{"model": "image captioner", "crop_scale_min": 0.8, "tokenizer": "word", "encoder_norm": "batchnorm", "encoder_growth_rate": 16, "decoder_activation": "geglu", "decoder_mlp_ratio": 3, "decoder_fused_qkv": true, "decoder_inner_norm": false, "decoder_drop_path": 0.15, "decoder_positions": "sincos", "init": "lecun_normal", "precondition_frequency": 50, "adamw_lr_other_params": 0.00096, "lr_schedule": "step"}
Rows from block 7 of the image encoder, named by matrix and row number. Rows with one number belong to one channel. Each number is 500 + 25 x the weight over its row's rms, rounded and kept within 0 to 999. All counts start at 0. Numbers have three digits each. After the name is the row's rms in percent of the matrix's.
# conv1: bottleneck pointwise conv (encoder.blocks.8.conv1.weight, 64x96x1x1), inputs 0-95
# conv2: growth 3x3 conv (encoder.blocks.8.conv2.weight, 16x64x3x3, transposed), outputs 0-15, a 3x3 kernel for each
conv1.8 098:516529516471526544502476530502542534493488502492505537505505466467541498502519480523502503511504483495467502509483513465531460537486451544503481499529488514478499488487460494511530482549484475516557466504469479516524494487448508441529482499489553532489523481497461498506479499503463487481
conv1.9 097:442484523490484531460515501477529451482520487489481531496445499526534504510472493486549501492491509505445459499514494480494464484490496517475475535477498510475459504481539505505487493492492525503495503561488503545523474507513480487481500543549477510496467538474481524477515545514507531469
conv1.10 095:491513542524500509494546487542532526482484512489476540491499457497527500468465514515492506545502520542480487455513505469511492514521515506488487554503488451488492497492521469483483519527479524494444476502507521532506480536493495482447524528483521430515483505511477499520550478486501495543
conv1.11 100:535523483471441530506485470495511509478514524500477538472492510517495569516463487512530476515493436509516510472509493480502471470508521497509534486482515493493483455476459480463474505462512467494519526495528504504492497496474489512514520480488453440462539522519491536520500525463502502528
conv1.12 100:531482442515514498507489496498471525488538500467483516494452498517470516493478479490541466516508463517475506493504504463509498546526522516495533511551526536483504474475486493455494477510509525509553491518515472529508521482503535500502525482513515479508488495518529589508506508527525556471
conv1.13 106:523521494432447494493479526494506505494477482498500489511484530508473492508527497507505497512500521503508506482467483493523478486526530526525493527485499479545497483487460480466493488502528515491509492521494505475523490499492504484503516507499495505483545472475432490468470414600483475493
conv1.14 110:520523483468503498491482501529510497528485499515508510494501466495442462439515528485525500491505473482502515521525511528487475470483539437506507496490531502455528481492486478507502509478478512488514521510511526467525484490462508528507496530494475443466514533472412483479495486512531532463
conv1.15 100:555481468462509463475520501466524517493512514530468484545506508493459459511507512545514496500516527449519503471484494501475487495505493533484484491496494528458505513505492537498496553470495530483493504496451477504466518499527476514463484494426493483476486530479486529495545516526462469504
conv1.16 096:476480497480492504506493495460508492508515504493539495501502489492457504523495526550523542503477511506508517520519484486496528498512498443491461484529556500528486503489446509547467502502537500534497459476494456478471502486508509485502497486500549438484506512482538496486506462467494451434
conv1.17 100:509473503459490518494488517508474482499492485503490490520481510479433491490496528508519505538470520508540509507507472533474469498531493480508522526481522504464477467516495520494506486580497491473491503517527485494485436505536523530497455507463564470475541527473471521507526506496509510454
conv1.18 094:478478535498500476493485495465492525484545525481504493516489570520478502472494498511524438523477505483511534498527499521504489515522515493454499492507485519465487547531477466510480479473499482498463525502533476508494461531412500484502504522484505515491494499463437506491512490481548498487
conv1.19 107:488513496457527529476474520492497469509482515511474547514507521506518516493505525473519527497509470453460516511523490552537516519461528512504496533546487505470500476496477474507492496547526451468491511536531511488467497501465526482482490484512529456450495491562493495464469511521519515531
conv1.20 101:479494532515540465522551512488490500500488476531515494493495526538491513461540508457487536515489490555490519525501486517482479521510507516539491503505460508516506501503491484508492496510506535485487498532506514484492481501487499502503506496517536476421529538548411485524516514535473452493
conv1.21 091:483489530503525481471521521477487506513509502504520500512502498501529493487493466515499567487500470526514531489507470487500506522487471523520483510540492511512450498485508511513542501510520514519480482523444496495477487511493508510481501528487492488479497484567533585474437504526487478421
conv1.22 101:495507457491504455492513490501500497487491512506507514505478497533462497492476481511491465507511443481473513451506483465464509503471514475474469522480510521508494503539505507470524500528494473480503476505550485469502489483448481507461513525468562497572489534500523505451476538455468491503
conv1.23 096:513464524466510517504529479454500532471513493511497495511475514468531461484483464509502551495483477500478514490478519505513452496500449529520545483477483499522494487488547528459463483493467508512476515564495496465492510506533513484525518476463483480485491482467526479492474454551506500541
conv1.24 102:477500537515500476504517482522495495492475470493456518505528483510503473450486466486512485484477538501490497463478472468492507516501496445505474484446499498481476524537539487503456516441531516507493491509482478540470522470519497504492519499536518479452465487503559483472496463530476461525
conv1.25 099:471496554497484484474497481497489494516520501492472528493520497516503482490556500505526506470485540488495472488473492481497491479494493515474502499488486499481500504457514459480535498445500527500481472528435485496526505522472476495474488473463535494491505512492431472485540424480529475451
conv1.26 103:504501492486477470473502492478529482532492517520468513519517503491483442507428516501466475489523449504509513520533516497488504508496509412480515520503507490460514502500483500489499495495481490516470466487517488522505541489478468485521497524529520467542486491515494467501409484508460500484
conv1.27 103:519505473440488505513455501506500465527482496496499532496507465480501517452494456503523502511509462447503502469475521471461510525514506547504540496468493477480507498497455509535515505474493487534514479557475480512484502512482488504468489497511513481470565491522453514445517487473484528512
conv1.28 099:493477518488521507493481525482485488506498497501476491494477453456490468540507460509531526458512510453501493539506502471501497479487534470542478504544523503486461541520500497506477532486506461528539473467511511516488471500513503481536524481510468437472481451492449493455479491461500511482
conv1.29 102:466493528485467489485514488498500469500508496491474508509478482504535458496506502492513470509489471470504486500488497503493504515511529462511485483396495514458497488505493488456548502506485494463483498483480467540493534471517505509500488513484490484548445502471580511521494466466472512474
conv1.30 104:477482468457515489529468505482479473471491446486475511520520465458502504521535487513517468503514503456493481516503520481508560463482492474479481485507531460473480493511516484480459469484553479456544462472496488484508532492504483523520468490483491487471506472519505487452510530546510513517
conv1.31 104:509518502479528518482493497476534488503490506526527495497496447492457514504532539546510535513465494465537513484492496486525539507473510468493493464529500462551465504487495495537468503500553494506491463520487546505490545510482488477516501521470479486483520558542514498467501440524485519488
conv1.32 086:492456548546542479520479459478487524483529480514470519511501556491485531499506558516492537483477458467498532481489491491511509471504507510501505489485512517542472479484528470480519483540477535513472517472484509487540503503522518465504492474503487536472482483459529495487457525514548481476
conv1.33 104:448525505540514523505484523494503504485503499509502458504487499520469449502538517487479494496487500512536512536532542471469514500541496439479459506468507502530515480452486499490539484472486500513438446504492524509482534521459512509475489510481484465492500464545499494479448495483484493502
conv2.8 091:510523479523558480502503531521527508503489513467422490522486509578532506539484507506479479481466466479532523474515505521445511478521559485506517476507537469516482508525489480502494507483481515539514516485513511519497497482505496493473504535523518516509504546500519467493511512479447506502477538559497491481492509489511486473488478503455461502480515504509534499526504463486515497477537515538516505493479441471430504505481528496517503
conv2.9 094:474500482439496506520531501465541503546521525534497484459499499508508502536515481518549481498492494465475501479530489469492511496561544547514512519485513487512501490499508515514530517508466484549513467485543479514545523469480506521550484535469504477488487447490508534512492493508489509458515453463450509501479524448511506496471490547496489470506532498488535461502488504506544506493506494487458493491464531512518514535482487513478539
conv2.10 100:509479491513441509537519545486513488528532468520506494491483527529537487472526499510517487543509496497471507485497511549485464491502482495517520523548523474540517493516482439447517513556499469477516496497549461517507502451525453525507523505514527522512502520524460504480510485494498553516503529491505511511520542509466495482474500530516505448473513507454470495550497522518524526524478481509500490538520505482482524530525482481541481
conv2.11 100:454492495510499474481471468435506512500518482519509524489539505434499534554453496465472523480480506513487503506523540480482536531482525542508497454546484480486490507506484509519523500534501474494520459488555521520493491524495492489483505527485491509460483528501477477516534566500545493475501498512509520513485485500460512484544502454472552506515450536497524506479510469525468486506483501482529522496486488456524503474501512509473474
conv2.12 092:509488496496443488462545486460487480480540475515519501494496470475521493528481547485517477492517475465525475438558503510488500505496536524508544554493500482469517541475513476556495529453504462498516436526528485495507560523459524469494489515525458506532510479451466495487468523504482499492491484484491487504512512514488482474493521501520499487480499523519488502486519547527517474499457476476479485526512511488484531484532513493520500
conv2.13 115:531524482511504488533488507491503563504517507532482508474507461498515509476475500505482475537512442568521506483476477543511453538491503472530479495525504529469492526506434516525497490489479484459521488497512508494463484477488521516451489542486466525510489480547495479450515551533504497484543435521494514515526481507497503488488513521491482534493477483485506518514533512500484509479529482479484529500520473508492488489526458516545453
conv2.14 091:478467521474509501528499488480492515471483501493517517487511495501488519528486510498473521514495498489553478525498479507524483500516517482485495523514530488499467476540527451517496481435459461477484535516482486531498471492488482510511500542488471505469506488498493569511509533521498446509495491487494566484507556451475451469530534460465492542509477476521483551535487468512482489520517498493510497526552505501527441500498504503537524
conv2.15 086:539483502462493498465488504490526484515466525464533500502544498495509525492464498496553505462534496529492517516558448535535480505471507512536508507503527462492493543532507479475529500472516493523466480501506536500500489481505517492455469486484502448504453512507494533478489487535489504501537466475479449461498520499491510512529510519545505492473504533523500531525556531545517507508471532497487504506516503501543453536518515472533523
conv2.16 096:532479514534500494467472531526520488497542512509520535513529520492497519475468499481496467424524536502515432494526508486525485479515479518556499457459494493471493504522485484488454481487475486535520490504480511492442428522500482524471447564499509508494468496463480480478540483484490521502488509471461511487527518521510513535483480491472502508499503508480473505463501503494479492498493536494479489495528492495504477436520467511507489
conv2.17 109:524504503509527478443491500498527513477522499503501505591462458484572483433510484476503490500503458536517507488492513476521510520486506488510496515497510505501489481500511491504522484479473498507482501492513505479535488466506476526517491537480489524477487492516463496522517476488550521509530474533452517477495498486514509486537505479543505480482486496494486494539484519514484495551527502543493453511499493478475457402498531478526488
conv2.18 085:500497515546497505510468489470452503472556480502466480508507480509486533498484493513471485502557512513529506514473498506540510497477503516500495466476472488486499512522521510472485550484511501477474475506563496488510467476468480490516519514495517475468513492484493503490538468467489499490456516504538465545507492499475498514517497555581458485532495433491498485537494556536555515520525498522487473518511552497513504479506486494504519
conv2.19 087:485497534480536508491475456523540556532488475485503503516497534493483508471501466493515494466481477474500508501502513478475523517469522470477480511537488475518497476545519477547494507449539515488478510522480469480515503517474442495497469480464498512549477450431515524500467504505502550524527523519501473531516536518500471497537473507463488531545515507510506473507491500468528424511479477496480503484519518499500517510469523502481504
conv2.20 100:506518507524505485526486444529509494470506507493513531503463496499490488499554488478541483487475540528561527464464520494463466504525518475482491482511527540518505472554501499512482500491529508493507501482484497523511517536466433464487540501500525585517500431456485516520473502505522529544507495548492527487505482508493468497476497502536525495501490485480501497514492462496506508531472495485535537520477497512503509529503498470547507
conv2.21 105:500497503505493477505484564475489519491506569488516487529534488496484536499494537487515511488509521469480494510504515527492501469531507511504521513507468501512486456550453528469452508522518503496506484527508519543498477517509475504490481519464533508514460464514491512457474515498502505530538513501505482484533490506506526531499500472521491474505464532546460484467533524499526527466507483503525521514448421500510520516427486447510491
conv2.22 105:489516489505507485495540492485502496517469492477500502515463465554528463495505508537506482524505496498484489537462509525465558506491514491502504482519500533530492531553481524450487510494498492533490519539506511454487446523541479485455502486482493549481498492495511465472538512515488505554467531498485507492479492520512503478513518476500426479483505512466514502474526522447532499449485474513504472515519541483521546504523549476482513
conv2.23 106:518507498493472482509503482494508489493532517491457457462499480478496489505544506535553499501503465474472520507524447515498478507510512483488494507481491499527526493469453521483535509538509490501470509534510536529497515503501464482512493467519445440503498438524518508522505470494499556540538529500485456536484484538525514483479467520524524511512524490458479465490481490503502517471502484458490472549484517506439462473465492507501524
conv2.24 113:527514492504466504501466538497540519483527503516497468524457494467516458505497463490504513484531486483432501488481502507498487513448464500487521514495490524489547412456547512441486536531487500457481471469507482513482499546505456491518464485517480511477503519545469517509505519473530505530503516507477494479485472491481484521497519510494517491520472489497478504518524470512536486491485477438486515501501499474476483500514469552518466
conv2.25 130:492524500528483485549511486521511519535461471537517493494498458482512439481498499512448507483530460545508483483437505510497501546536474476484477539491470480501490469500527486492482514482554494467497504499494515490508481469561515480512523515479505495472489514508439475545462470462508515481506521518480505489491461478509484530479517484503499498532473525482528472468528482480535468519514480499480519510452494532465482518476462467517490
conv2.26 098:488468502462484531483493490514502502555471511526501490453564483475499502503491521504557449551491485478522512521563492508497507476496515498473514491503495492481502524569553465521492534459505487530484512484488508509504515522544487506487513475486513459472494531506515514512505527516508466479466491505503460513481494519491484499551492473455526485504454519538459497517477514548515519491512489475545489531517546470535495500520536502508490
conv2.27 106:500522492491497534521505515483469484477447510462481501505531502481501552523477539477482479505502540496535470521473496498499485515526531514492532505481509481494493491480499491489516480474505519478464536500464511497489493451488467571531508534517454514491506423494501543483505502503495499500508567546517511499477497469509521527498512474474482522499514520525546470479512567491518513484543514453511455476493480457512483486478534526491490
conv2.28 101:546524548504532513478463494505510475462523527519497520539467507517459540519506437514464470509504496521501461471513516469452507522512494485538480484504532548500505477537491476529501486480502514539494490482493491506490475465494490479497518571467516503512482489472494528476487500481516496508489510497517511521481540487470502433508519491461472559483493512504500501497484470512491470490506487507489515484475505518466502486461455487586525
conv2.29 114:451539509522519498513468544499484524547541535494482534479527474481512482515475458532444502516453494464478489522551470528482489472519480504503466447511482470484520515503490474470443483529491467497482448483488526507465507527505490458517503471485460523478486542504515503510492547524507506492464498484464510492475501482540510486443490512456502507474514524460481489476493475468507485482516507475516499491499474504510503493513527459480496
conv2.30 099:504501483481511483525496490532497478505454520511491488492532522485500506529471481513464471520457505493533488531578480505505484488509522533491525448446505519502529504482551505516518484484457474547547523468476542498477498569502524459537459503467467512520475500497517527498518479497514488456508511526523511542497529513500511454499548484492461517520476530505518522518508472514488499462457476510513499512527522503506465496473515518520517
conv2.31 107:500519512511475499466540506524519515509518500503471532491507544510512561511462500494531457483473489508493499507506490552499508467510494497509493490488530453510531484515453505488515516518466476536464439539494510470493470478451507500437500454533507514471473502446523523507530459523502495523507530462511498510485494486512518507508452478487498513449516532492441526485534503452474475504493529482508513511527471466483481512526472477486497
conv2.32 085:489515497536562513515535471534493516503525449513476515482515501503496510491462465467490545477511463505507487478466486478535542477519512518476543549466512531525532494459468495481489503514556540471475498541472502474485486465444512474484484490465507483457516559491522503510479480525484509525503508509491532514525496559518514484499501529529483479500524519468488494515506517488499501488474518526502510464506464524495484500493457462449503
conv2.33 103:519523510472504490482515449504538494495457535497484498569442488550529491482483520513468509474510463455570467522504508457538493470516492468516481504546483509525496497511494489509471521487510517469485498497513513517465538511529514491510482499523502530477506506501494519484531506475473471513527511465458481493488480485488493533518512505472493547505452520504501495519543452449485508484489535475533516496525559480521486527483465527517499